From a checkpoint of a small sound classifier: 3900 steps, trained on single English command words and digits, spoken by a formant synthesiser in many voices.
Rows from block 3 of a small sound classifier, named by matrix and row number. Rows with one number within an expert belong to one neuron, the router's apart. Each number is 128 + 24 x the weight over its row's rms, rounded and kept within 0 to 255. All counts start at 0. After the name is the row's rms in percent of the matrix's.
Before each expert's rows are labels from the 100 clips, of 14976, where the router gives the expert most weight on average: "top examples" is what is common among them. Only what is clearly more common there than usual is listed. The data: single English command words and digits, spoken by a formant synthesiser in many voices.
# router: slot weights (model.blocks.3.mlp.router.weight, 4x192, trained with AdamW), inputs 96-191
# gate: expert gate (model.blocks.3.mlp.gate, 4x96x192), inputs 96-191
# up: expert up (model.blocks.3.mlp.up, 4x96x192), inputs 96-191
# down: expert down (model.blocks.3.mlp.down, 4x192x96, transposed), outputs 96-191

# expert 2
top examples: mains hum; /m/; /j/; /u/
router.2 097 [116 150 168 109 159 128 109 101 193 154 148 129  87 113  92 162 156  99 162 125 168 151 129 121 114 122 156 138 135 140 122  97 117 143 108 124 151 122 142 129 115 147 173 124 122 159 135 121 134 165 118 121 130 135 117 162  97 120 164 122  76 150  82 166 111 173 134 115 101 135 127 152 116 149 135 131 108 119 139  70 108  92 144 112 101 133 103  95 100 161  74 115  83 119 156  99]
gate.0 091 [144 129 101 139 119 130 121 117 121  89  90 147 132 116 114 169  99 140 131 124 108 120 133 113 144 111 165 123 171 134 113 124 118  86 127  99 102 190  78 108 162 156 102 109 119 154 116 166 136 113 190 128 165 130 127 131 115 108 119  88  83 110 140 116 131 135  93 111 165 132 117 129 113 105 137 135 109 157 130 132 114 129 133 126 148 160 115 134 120 100 105 129 153 112 154 133]
up.0 090 [138 126  94 144 144  98 117 158 113  86 136 155 163 121 125 106 133 144 139 149 154 137 149 132 129 141 160 103 128 181 141 103 118  99  97  86 134 109  79 165 104 105 121  91 146 124 117 130 170 144 150 167 116 115 109  85 152 113 181 105 124 140 143 147  99 123 121 117 110 160 172 129 154 125 126 158  88 131 143  99 112 134 135 113 100 165 141 112 112 128  87  96 141 138 120 130]
down.0 092 [108 120 124 131 109 131 127 133 151 118 102 112 199 138 103 147 122 137 177 148 112 168 144 124 100  61  95  85  96 180 135 125 103 169 180 106 122 151 177 131 142 133 123 100 139 163 118 116 129 130 112 114  96 141 123  69 153 130 122 135 129 143 125 111 133 129 125 135 105 120 118 151 156 146 118 145 118 152 146 116 123 160 112 133 111 157 125 167 102 128 121 151 154 118 150  96]
gate.1 099 [134 117 119 132 113 129 119 155 127 149 131  94 144 171 167 130 113 137 139 104 122 133 141 114 112 118 106 156 119 122 134 107 150 112 108  90 119 131 187 115 144 138 113 117 144 133  74 140 122  81 173 133  79  92 123 125 115 150  95 131 121  91  89 130 153 155 111 141 111 136 134 134 160 139 115 169  80 115 115 154 191  92 124 140 130 147 147 143 109  95 119  87  85 151 130 110]
up.1 097 [ 95 175 137 158 133 123 149 111 103 105 112 158  96 179 115 124 148 104 146 147 136 108 105 109 133  94 118 112 155 169 104 168 129 141 107 126 143 143 111 135 127 115 180  83 130 159  93 116 129 139 139 120 155 160 103 120 147 150 151 132 131 131 155 150 158 176 131 120 130  89 165 150 122 172 149  95 131 135  80 117 132 139 112 110 141 123 146 126 187 139 120 132 140 129 163 135]
down.1 100 [109 125 109 126 102 156 132 141 112 138 107 160  95 119 147 147 100 123 130 134  89 147 112 129  93 122 129 103 155 124 139 131 138 127 195 138 135 139 114 126 133 151 135 124 131 152 104 141 131 136 120  77 107 130 125  84 138 131 145  84 129 107 137 195 123 134 131 143 117 131 120  57 176 147 134 147 168 101 141 157 136 143 127 114 111 125  83 136 103 122 127 106  86 119  92  67]
gate.2 089 [ 87 144 114 109 149 115 128 142  97 124 142 105 156  99 163 142 112 154  94 116 134 153  95 145 113 120 171 143 117 132 103 157 128 132 139 171 169 100 164 140  97 114 163 152  89 164 176  95 150 166 102 105 124 122 164 128 136 147 142 141 126 125 161  82 132 143 124  89 163 152 110 100  98  90 181 132 121 149 137 108 109 151 122 129 167 156 119 139 125 107 139 145 128 115 181 152]
up.2 096 [147 136 143 130 124 138 154 140 120 138 131  96 165 158  97 148 103 156 148 130 113 121 102 101 120 114 131 113 115 112 135 115 138 147 120  99 147 130  90 131 176 138 157 170 108 102 139  89 107 167 173  99  59 133 153 137 113 150 102 114 122 121 122 206 111 133 116 177  81 126 118 106 121 145 117 100 115 106 104 111 129 137 165 135 112 119 148 112 133 105 159 130  94 140 113 138]
down.2 092 [ 77 136 135 137 155 119 188 166  85 134 127 124 129 137 139 116 130 127 158 163 139 145 141 133 145 174  78 131 110 141 129 114 122 121 155 111 116 131  76 157 127 129  98 136 113  90 109 155 159 117 138 132 116 150 131 156 118 123 115  93 131 106 139  95 164 118 130 134 115 121 125 116  78 120 134 154 104 136  74 153 103 124 135 126 134 136  83 123  62 128 111 165 163 125 141 107]
gate.3 101 [149 141 138 136 142 158 120 170 100 139 143 158 165 144 119  80 116 135 132 158 128 159 125 101 130 127 130 154 112 106 144 110 151  85  73  97 155 144 118 159 135 142 114 123 141 128 111 111 134 109 122 126  87 158 164 187 144 129  66  92 132 191 156 136 131 144 141 140 179 133 128 111  91 120 135 110  69 106 105 133 133 147 153 127 162 150 178 129  93 127 145 138 115 141 163 119]
up.3 094 [111 143 125  51 162 135 118 120 102 149 107  86 150 137 150 135 121 152 106 125 108 137 140 122 134 137 127 157 145 139 124 173 156 133  78 154 141 120 143 114  92 118 135 186 117 158 130 160 140  84 162 163  64 107 163 114 120 158 131 168  96 106 141 145 115 107  94 102 154 111 144 149  94 111 194 127 121 173 125 132 121 106 101 145 143 167 135 149 122 102 140 135 142 124 132  80]
down.3 100 [141 151  71 128 134 103 141 103 139 127  94 132 146 145 139 148 119 123 151 110 114  61 140 116 114 152  97  95 145 174 108 123 129 105  97  90 113 148  99 132 131 142 138 164 127 140 138 109 110 120 114 139  84 126 140 123 156 123 114 134 130  82 138 153  71 121 122 127 135 134 149 111 114 129 112 106 153  98 119 157 125 117 133 145 110 153 127 146 130 128 142 165 105 126 170  92]
gate.4 083 [122 116 153  87 127 122  97  99 114 127  94 154 155 109 103  92  82 110 150 100 151 121 129  96 130 129 104 138 127 113 133 154 169 136  96 105 151 153 101 154  89  96 169 128 128 150 102 125 144 165  84 136 127  89 129 128 135 119  98 135 127 128  85 118 154 170 120 115 115 125 118 149 124  93 148 138 112  96 125  97 137 157 119 170 121  84  99 122  89 146 155  98 109 146  82 129]
up.4 091 [110 119  94 111 108 112 168 106 141 101 112 105 157 124 173 121 137 116 135 132 123 159 125 127 120 158 159 132 138 142 179 125 124 141 164 159 124 117 143 154 155 198  92 101 119  95 138 125  83 111 106 102 110 126 114 127 164 124 100 153 141 124 122 141 117 134 111 141 147 136  86 124 108 118 159 101 139 131 128 106 122 105 136 113 111 192 140 147 120 127 111 151 117 129 157 108]
down.4 092 [107 135 148 132  97 133 164  61 124 127 101 116 107 141 127 137  92 134 123 159 109 165 126 143 105 106 123 102 100 140 117 123  83 127  69 168  96 135 139 125 141 109 115 100  94 140 125  88 178 118 124 128  77 106 108 150 124 152 121 160 113 138 139 116 178 125 129 133  85 124 134 155  72  79 141 102  85 141 114 123 117 100 135 134 127 140  98 145 142 121 156 123 161 116 152 131]

# expert 3
top examples: white noise; pink noise
router.3 103 [119 118 134 152 136 125 128  75 106 137 105 121 184 140 126 120 113 135 142 140 144 101 142  67 136 142 139 133 146 106 144 133 141 123 117 121 104 107 111  91 105 137 104 151 144 112 133 153 101 155  96 112 185 111 160  99 101 102 144 139 118 187 140 115 103 151 143 156 109 164 112  70 156 123 133 130 157 135 158  92 169 128 174 152 122 119  82 156 156 135 117 158 106 147 158 162]
gate.14 084 [121 133 192 181 118  96  96  98 117 128  89 154 139 121 178 154 130 113 134 117 135 145 119 145  74 113 126 136 160 150 144 137 132 131 198 121 146 127 162 118 171 155 100 144 139 142 153  74 139 134 126 122 153 174  92 106 110 185 136 135 133  80 136 174 137 143 129 185 155 125 111 112 127 169 119 141  86 133 114 107 141 104 111 116 101 126 158 111 127 129 141  99 169 125  81  99]
up.14 094 [110 130 150 186 130 168 135 123 137 142 106 115 115 172 164 190 134 134 127 152  98 128 106 120 130 161  87 141 123 113 137 132 135 120 121 112 121 133 175 134  98 143 121 131 130 109 121 141 127  96  95 166 131 160 159 117 120 160 152 139 149  88  88 164 141 180 107 122 108 113 145 125 122 152 149 141  81 109  36 143 124 128 154 146 117 147 132 144 187 142 150  74 158 162 145 154]
down.14 102 [135 134  77 114 140 162 133 130 131 127 121 126 174 123 108 133  97 121 105 116 118 131 109 121 113 135 154 186 156 116 148 136 118 130 138 126 124 113 112 111 121 189  91 184 134 142 141 128 104  91 143 171 126 123 119 130  90 132 118 129 131 126 115 188  56 158 134 142 123 122 126 118 131  82 116 131 137 135 162 122 147 114 142 132 149 134 128 106 173 143 105 146 125 110 149 145]
gate.15 104 [ 99 131 100 142 142 108 127 165 167 116 159 131 145 139 141 124 158 148 145 112 124 172 152 134 112 100 129 197 116 132 100 149  84 128  79 131 107 129 114  98 126 103 140 113  95 165 151 143 131 136  98  46 122 145  86 153 106  94 122 140 132 119 171 111 149 178 126 146 132 100 143 136 154 149 163 111 124 147  84 115 125 130 135 129 149 149  99 179 178 155 105 139 107 175 139 120]
up.15 110 [ 63 140 184 101 129 111 137 150 144 102 100 100 148 110 126 146 106 107 140 144  67 102 139 174 106 100 136 139 147 100 107 128 120 105 124 145 134 110 106 135 153  77 116 167 129 107 139 135 149 122 122 160 107 130 108 119 127  98 111 164 115  77 109 173 134 109 142 130 148 166 141 136 135 117 138 162 157 168  72  95 103  88 156 127 131 106 133 145 150 136 125 118 156 126 127 136]
down.15 109 [124 115  26 123 133 119 134 134 150 124 140 100 133 133 170 121 171 127 125 119  79  95 116 144 134 108 106 151  94 109 133 125 117 115 137 174 122 124 123 111 120  93 132 220 110  72 141 128  81 106 145  74 123 115 126  78 108 123 134  92 129 157 122 148 173 116 122 138  98 133 124 124 122 112 123 112 112  84 196 147 119 145 109 127 127 149 110 152 118 134 125  87 128 117 117 102]
gate.16 087 [155 105 128 180 122 103 156 130 113 144 146 180 121 101 156  91 113 144 127 110  72 112 117 148 115 133  90 105 155 145 138 129 166 105 137 152 137 107 156 129 169 172  99  83 102 100 159 145 163 135 107 132 142 120  99 148 134 174 103 101 133 117  91 173 129 123 128 126 128 164 109 122 170 106 111 104 141 178  68 119 100  98 146 149  96  86 166 104 121 175  89 103 158 154 116 104]
up.16 086 [ 81 130  86 122 144 119 118 106 132 122 149 168  91 158 140 138 109 152 106 121 125 123 103 134 150  99 153  61 136  63  98 127  90 112 148 159 142 115  81 101 145 125 116 155  81  56 158  95 122 151 116 135  95 142 117 118 114 125 137 176 124 157 204 149 181 119 131 114 124 108 129 138 131 114 124 106 145 148 182 142 120  97 140 148 171 134 116  72 132 113 126 165 113 122 125 121]
down.16 089 [130 126 108 120 147 148 153 116 143 137 166 126 116 100 137 107  82 127  72 150 181 127 180 149 136 156 105 156 121 145 127 129 138 173 122 157 126 118 154 116 129 165 159  96 107 178 137 137 132  99 122 152 109 133 121 150 130 121 138 120 129 157 132 181  86 113 131 140 132 117 130  92 133  95 120 116  95  90 151 131 129 112 172 138 144 128 111 126 135 114 121  51 113 138 142 118]
gate.17 079 [158 113 142 112 116 113 136 137 156 155 106 125 166 154 127 117 148  84 136 162 137 114 153 150 134 162 146 112 126 154  64  94 126 150  91 121 107 118 165 135 127 145 158 158 128 111 128 141 167 108 120 127 133 146  81 148 138 174 143 148 114 139 133 173  95 146  90 132 124 169 118 157 114 122 123 106 114 114  63 129 133 126 141 107 104 122 121 103 143  95 119 114 148  85 124 137]
up.17 088 [125 162 162  68 115 146 134  90 174 113 104 117 105 166 145 154 145 144  72 113 155 125  75 133 108 133 116 118  93 106 210 163 138 123 129 107 158 129 140 128 129 112 164 156 165 128 114 148 125 118 158 127 112 170 119  93  81  98 128 207 123 124 111 103 125 116 106 129 133 139 109 127 124 118  99 120 146 149  91 161 148 151 133 152 155 180 153 152 149 126 145 150 136 123 139 117]
down.17 090 [128 133  94 126 126 120 125 154 127 133 149  89 127 123 150 134 126 118 100 117 101 172 140 113 107 108 131 135  88 155 139 108 149 116  96  68 111 115  87 116 137 175 144 109 110 127 152  91 110 132 111  94 108 112 112  86 112 129 119 163 140 134 137 177 149 137 114 128  84 123 128  96 163 108 120  99 125 111  92 107 120 121 123 132 132 117 100 119 165 140 133 140 144 116  94 150]
gate.18 107 [138 119 162 102 115 120 159 119 197 109 145 157 107 111 137 145 143 124 106 108 143 148 148 126  87  93 155 116 151 130 115 131 115 142  99 103 127 155 105 131 125 111 157 106 135 122 144 144 136 123 122 106 118 153 107 121 145 153 121 152 116 129 124 130 126 104 157 121 126 133 155 129 123 151 131 144 172 120  97 136  85 125 152 150 125 122 126 107 165 128 155 132  97 105  95 112]
up.18 088 [134 110 127 156 147  97 159 104 127 102 138 168 160 138 156 133 111 126 144 119 107 134 118 143 134 137  84 129 124 123 144  90  94 114 163 162 129 101 131 102 164 129 137 133 119 124 143 125 126  78 132 107  86  95 105 146 160 142 125  96 111 109 143 188 158 124 130 128 139 153 134 108 151 145  94 168 126 115 119 142 127 114  94 144 130  84 155 185 113 152 107 108 147 106 118 135]
down.18 093 [151 115  95 117 136 112 146 105 158 129 132 119 187  98 122 120 123 160 115 138 104 201 128 122  93 135 150 143 104 141 140 143 128 119 132  72 150 149 138 129 147  95 100 168 149 154  97 116 120 153 117  95  76 135 147 117 123 139 146 144 133 174 139 118 172 133 135 143  78 140 118 116 176 125 102 151 103 125 147 146 123 164 112 138 119 151 137 150 116 124 134 138 156 135  80 132]

# expert 1
top examples: voice: high voice; reverberation; thin (high-pass); /æ/
router.1 100 [138 128 184 149 104 141 107  86 108 150 133 132 151  89  84  98 140 128 106 158 127 120 137 122 126 122 116  86 104 136 131 116 118 125  92 142  76 133  82 112 101 164 102 126 148  98 137 151  76 125  95 125 139 125 130  97  89 123 186 125 128 145 113  65  90 130 128 112 164 170 139 130 120 120 144  98 142 146 147 129 134 172 128 128 108 143  98 157 158 142 105 111 124 166 132 103]
gate.14 097 [120 133 138 121 120 124 138 117 132 110 154 130 111 179 114 147 102 144 120 150  64 116 174 109 120 144 119 176 113 119 132 146 120  90 157 126 138 125 168 144 109 128 120 112  68 147 122 118  81  79 138 105 119 158 109 118 156 160  61  98 101 119 126 135 170 129 127 126 159 119 110 152  91 152 120 120 192 176  85 110  92 120 113 105 151 162 155 101 161 146 114 114 111 116  92 103]
up.14 093 [112 138 102  90 123 126 142  84 163 131 180 113 139 159 104 142 141 139 119 138  94 105 124 151 128 102 145 134  98 110 107 123 143  74  68 133 106 130 142 104 111 119 178 109 135 168 112 126  87 112 116 136  88 161 146 105 100 114 116 156 129 162  76 186 126 157  98 126 141 143 129 103 109 174  81 161 118 151 170 138 120 154 132 151 121 156 115 126 128 115 134  83 118 121 143 128]
down.14 099 [137 127 215 135 124 117 162 129 116 130 167 115 185  97 143 121  73 118 132 112 131 120 118 115 153  85 137  92 114  92 113 151 111 148 156 132 125 127 105 141 129 104 120 158  78  88 134 100 131 146 141 157 126 130 132  81 106 125 118 137 117 107 127  98 105 118 119 121 115 132 121 123 137  96 129  95  90 125 146 156 141 133 134 120 172 122 175 122 100 130 117 216 108 106 159 111]
gate.15 089 [121 119 124 137 123 125 143 110 164 156 143 101  71 119 139 122 137 144 122 129 119  68 156 160 101 116  99 140 145  87 164 132 130 137 124 143 107 120 141 103  91 132  92 206 154 172 149 131 117  79 111 142 128 140  99 133 127 123 131 170 135 105 117 130  87 111 106 130 118 162 169 144 171 143  99 124  97 146  96 171 129 150 135 144 105  84 121 125 107 134 137 161 117 139 133 116]
up.15 095 [106 114 168  96 129 160 124 133 124  96 127 120 175 145 159 118 152 126 118 127 104 129 112 156  95 158 145 105 103 132 148 108 136 131 104 127 123 151  99 155 134  99 206 115 146  64 112 114 146  94 107 162 122 123 117 101  95 114 144  89 159 146 143 104 132 120 154 119 132 138 117  89  95 156 113 177 134  93 115  88 115 130 126 137 125 126 119 140 122 106 109 148  99  83 172  88]
down.15 089 [111 132 119 125 168 117 108 128 166 125 141 175 134  89  91 129  96 124 129 145 169 122 145 122  89 149 152 135 111 154 129 112 124 159 142 191 118 122 129 137  92 130  71 122 146 150  89 120  99 160 127 109  98 119 117 101 135 121 113  96 132 136 133 162 134 132 147 122  94 131  98 111 165 108 142 110 149 172 126 127 119 139 100 134 130 125 111 129 116 122 123  95 133 132 136  96]
gate.16 114 [133 206  64 213 134 163  90 111  90 162 140 165 117 101 150 124 109 174 121  78  99 142  97  95 139 152 143 114 139  98 121 122  99  84 132 139 135 167 132 145 115 107 147 134 128 160 150 139 129 120 140 109 139 151  98 123 136 125 124 153 116 136 138 127 144 133 137 151 106 126  99 168 125 184 180 162 110 145  86 105 140 149 113  78 161 105  93 138 124 127 113 150 105 102 121 115]
up.16 098 [155 101 138 201 118 116 130 153 119 111 103 118 182  94 146 108 140 105  90 105 125 141 137 144 101 153 123 164 145 159 176 110 120 124  75 114 119 150 144 165 114 114 140 115 120 145 101 153 115 113 139 116  36 171 120 120 124  88 157 145 125 156 111 112 119 136 107 119 128 142 118 146 107 145 125 156 156 136  94 135 142  68 126 117 128 119 127 130 144  87 123 160 143 118 118 102]
down.16 103 [139 143 118 153 132 126 111 184 148 126 120 128 146  93  95 128 165 128 120 120  98 187 142 117 140  85 109  77 119 127 121 125 110 127 144 115 138 141  84  95 148 147 134 108 123 123 123 127  71 118 122  97 108 118 118 122 157 101 133 161 124 152 136 166 126 133 126 150  39 128 103 104 143 115 139 153 124 137 150 157 133 102 121 120 152 151 137 116 133 126 160 133 122 119 190  85]
gate.17 086 [117 146 105 124 123  90 114 133 140 129 104 117 106 135 102 148 157 129 141 143 116 134 129 133 135 146 121 120  99 151 146 151 151 154 148 136 132 121 100 148 139 120 148 195  95 139 149 115 131  80 105 135 106 125  94 147 119 143 110  76 121  95 128 165 133  99  76 185 114 107 180  89 198 115  97 137 114 123 117 141  86 139 117 139 141  98 115 145 124 110 123 119 121 174 117 123]
up.17 094 [139 115 139 172 133 147 120 117 129 132 123 101 100  96 145 139 131 144 107 156 143 114  96 110 136 136 195 100 163  98 131 145 141 128 132 152 184 124 111 131 132 142 134 120 147 133  99 119 120 153 100 151 174 105 170  94 104 120 127 131 130 150 117 118 105 149 126 115 134 144 134 117  81 107 122 126 115 123 144 118 171 119 140 147 141  86 151 131 128 117 119  82 118 142 132  89]
down.17 095 [123 144  95 119 150 140 141 117 162 110 104  97 100 184 125 106 150 132 146 103 171 141 103 144 116 132 148 139 139 100 109 116 112 132  78 128 119 154 162 136 128 200 118 105 136 144 116 128 162 144 132 148 101 121 139 146 130  99 160 138 129 113 142 142 153 112 119 113 140 121 148  90 128  93 142  97 106 173 131 123 130 137 135 138 152 144 136 114 160 137 116 117 110 136  92 157]
gate.18 095 [113 152 126 157 141 125 127 117 154 113 128 106 121 101 132 102 121 115  91 144  88 139 146 109 133 115 157 134 129 145 125  99 164 157 153 127 118 126 183 167 153 111 142 148 141 153 135 112 110 105  96 130 128 128 114 146 175 147 150 161 121  99 125 194 108 182 117 133 119 127 126 117 127 156 121  95  99 132  84 152 112 162 102 129 122 144 146 108 104 152 117 102  72 120 149 127]
up.18 104 [120 112 114  98 140 131 184 123 144 126 102 184 120  73 114 102 124 154 143 170 102 168  72 147 103 124 141 157 117  76 137 111 152 124 118 109 104 118 144 113 126 156 156 125 110 158 178 131 120 129  92 122 101 102  97 118 131 150 132 154 154 173  68 104 102 112 119 121  98 123  92 115 144 112 172 132 119 124 120 162 136 115 122 125 107 112 135 133 152 151 140 110  97 111 127 131]
down.18 100 [137 132 145 113  75 130 115 183 135 130 114 133 132 112 170 117  74 138 111 140  79 167 115 127 121 177  98 126 148 126 120 120 151 116 160 138 154 115 129 149 139  91 128 116 125  97 141 170 110 153 146 154 157 128 142  79 134 122 138 176 138 192 132  92  80 141 125 143 107 125 118 147 116 113 126  88 124 123  98 180 145 175 145 135 177  99 163 118 107 122 151 167 108  92 163 130]

# expert 0
top examples: voice: low voice; reverberation; white noise; /ɑ/
router.0 100 [142 112 108 151 105 126 119 141  75 107 153 157 133 146 167 142 129 136 150 183 158 130 101 113 118 124 152 129 156 134 163 189 178 123 133 141 125 136  96 133 141 136  99 181 141 122 125 163  67 106 134 136 162 130  75  86 110 115 180 126 107 140 155 100 117 125 127 115 116 138 152 106 169 140 136 131 108 158 136 151 166 153 149 133 116 151  75 151 135 129 107 105 103 140 102 102]
gate.14 108 [157  82 115  93 129 153 137 137 111 113 126  77  70 118 101 119 113 124 142 150 136 105 144 129 158 150 141 124 108 110 114 151 103 136 140 132 116 112 120 138 125 123 106 184 138 170 136 142 164 132 167 143 113 120 106 147 169 119 131 122 109 123 137 111 104 130 100 132 118 117 134 173 103 118 147 175 152 146 159 130 171 127 116 103 118 178  98 137 109 126 142 118 106 108 110 127]
up.14 099 [155 121 119 128 142 139  96 128 123 142 162 151  98 120 146 119 151 146  57 121 143 115 169 107 122 108 122 142 116 108 105  67 134 162 140 104 153 135 183 114 129 144 156  40 115 144 151 102 100 115 125 110 133 148 132 129 133 185 148 124 140 116 149 149 135 173 141 129 152 127 128 101 160 136 126 159 140 126 109  94 104  96 123 115 103 104 121 146 121 173 179 101 140 123 117 127]
down.14 106 [125 142 152 118 142 140 148 155  49 126 112 148  64 114 144 113 150 115  57 135 110 127 139 126 175  52 107 154 130 151 149 133 132 112 105 186 121 110  99 106 113 140  98  99 147 147 131 175  95 135 133 100 129 141 144 149 146 114 139 164 135 113 127  98 148 135 118 135 156 116 127 143 148 141 140 109 150 114 107 157  99 121 140 144  92 123 171 164 178 128 146 116 114 134 120 135]
gate.15 101 [109 124 137 132 149 135 128 132  74 117 172 187 105 165 107 143 104  77 130 152 156 137  93 124  96 106 120 122 153 127 138 164 151 131 154  90 129 146 138 147 129 141 116 150 106 140 129  88 152  89 167 136 131 106 131 166 125 147 107 127 151 138 133 141 100  91 114 126 124 123 105 131 145 151 178 130  78 129 132  69 108  81 130 148 101 115  88 124 182 155 164  84 170 134 122 131]
up.15 098 [184 108 137 137 116 152 116 145 141 122 142  66  83 143 107 131 136 145 150 117 112 105 167 108 133 133 100 141 140 101 107  75 129 121 125 148 124 127 124 159 134 133 150 139 164 163 156 114  88 146 116 164 102 128 128 134 120 134 108 105 106 165 148 120 137 147 100 103 134 114 124 151 120  88 123 127 102 102 169 115 139 141 118 111  93 160 121 137  74 172 174 107 140 125 132  95]
down.15 099 [141 137 168 140 119 118 143 175  92 125 137 154 115 109  67 118  91 131 151 119 119 114 103 118  96 107 185 112 156 117 124 156 136 111 163 165 124 125 160  97 157 111 152 128 119 109 145 116 185 119 109 130 156 112 122 120 130 106 113 119 127 164 135 130 164 129 135 136 122 136 116 130 150 144 125 180 121 109  83 102 171 153 119 137  82 139 153 115 169 126 105 135 140 130 159 110]
gate.16 095 [113 126 104 109 127 143 156 123 117  90 133 133 175 138 120 144 137 109 112 116 133 139 113 136 114 180 157 113 136 122 141 169 105  99 121 148 171 151 116 131 107 132 105  96 160 102 153 145 119 157 125 122 107  99  91 116 143 160 171 108 144 128 126 118 162 119 138  91 164 114 118 117 111 145 124 140 128 143 106 152 157 132 140 160 159 139  85 137 169 164 152  51 143 143 124  93]
up.16 094 [ 71 185 121 136 134 121  94 146 118 162 126 169 162 129 109  98 123 129 122 128 129 112 141 154 148 125 137 101 139 136  88 174 141 118 137  99 117 139 126 121 106 135 163  91 113 122 150 135 102 138  94 156 125 136  63 113 105 130 150 126 110 118 123  98 165 100 122 112 171 129 144 102 159 175 145 197 124 122 169 107 176 106 144 148 166 123 102 140 118 109 118 136 142 106 107 125]
down.16 094 [137 117 156 131 121 107 128 160 114 129  92 133 113 127  99 135 129 142 115 141 132 159 159 125 123 137  98 166 152 125 116 139 141 192 165 112 124 123 188 126 104  96 138 113 111 136 101 133 115 124 127  93 115 139 134  94 139 142 121 162 122 131 138 172  95 141 126 116 138 115 111 106 146 110 131 136  90 117 131 157 100 112 129 121 118 136 144 124  96 126 114 187 147 127 109  95]
gate.17 111 [ 97  85 122 106 134 108 105 126 152  90  97  87 122 158 136  94 143 107 123 120 146 157 130 145 100 147 150 108 119 164 134 164 122 162  92 127 161 125 120 102 127 127 150 155 108 162 142 113 146 162 161  98 137 144 112 128 165 147 175 110 139 129 132 161  95 133 167 131 114 100 115 193 166 108 145 126 134 101  90 151 118  83 120 143 140 108 167 103 134 136  95 144  95 143 119 137]
up.17 108 [122 172  99  88 140 137 165 110  82 105 132  69  83 109 153 124 130 120 121 107 119 156 154 125 105  88 118 125 109 117 112  92 126 141 151 103 126 122 147 138 126 130 190 146 152  96 166 143 106 115 140 155 124 168 134 154 154 150 136 159 135 136 110  84 146 145 129 133 118 168 108  59 114 126 142 112 152 139 119 119 130 138 135 107 108 209 143 106 113 113 175 129 156 148 124  83]
down.17 104 [102 135 129 131 155 134 147 165 119 131  97  98 110 122 124 124 128 128 180 114 126 144 162 115 146 115 191 108 134 145 129 169 112 134 119 188 124 108 148 152 103 124 144 140 137 136 130  95 127 144 145 145 168 148 128 139 108 123 134 159 132 160 126 135 172 143 129 128 130 116 141 138 174 133 120 151 142 154 154  97 123 132 149 120 162 150 143 107 126 115 127  84  93 137 109 159]
gate.18 097 [122 126 150 121 137 154 109  96 155 112 162 155 130 113  97 137 152 137 128 110 163  99  95 152 103  76  93 116 113 115 136 132  96 109 134 126 124 122 172  96 105 131  85 115 163 116 106 117 107 105 112 118 116 124 148  97 134 144  94 195 128 140 125 172 129 106 147 174 115 122 141 130 187 166 131 159 106 101 103 133 148 133 121 150 131  96  97 142 132 136 112  75 135 112 134 108]
up.18 108 [ 98  96 131 112 116 139 159 154 156  93 137 160  80 160 153 157 138  98 145 168 170 108 140 133 187 138 146 127 106 156 103 135 111 162 111 127 152 171 130 113 113 150 101  81 149 125 134 117 100 149 109 149 140 154 112 145 143 169 127  84 147  72 149 124 138 127 136  92 128 117 127 149 124 168 151 144  89  61 153 142 138 126 124 102 131 123  75 145 115 104 116 119 144 153 137 126]
down.18 099 [111 120  94 129 121 129 119 130  66 125 142  99 143 138 121 114 114 126 128 108  84 138 141 121 147 121 164 134 150  95 136 100 143 136 153 140 132 136 117 133 117 108 149 127 121 149 133  82  80 114 120 142 159 116 121  91 115 132 107 108 131 106 122 141 101 127 130 122 174 123 102 134 168 159 137 111 118 125 125 166  91 165 136 110 102 114 142 125 141 147 135 162 101 112 167 118]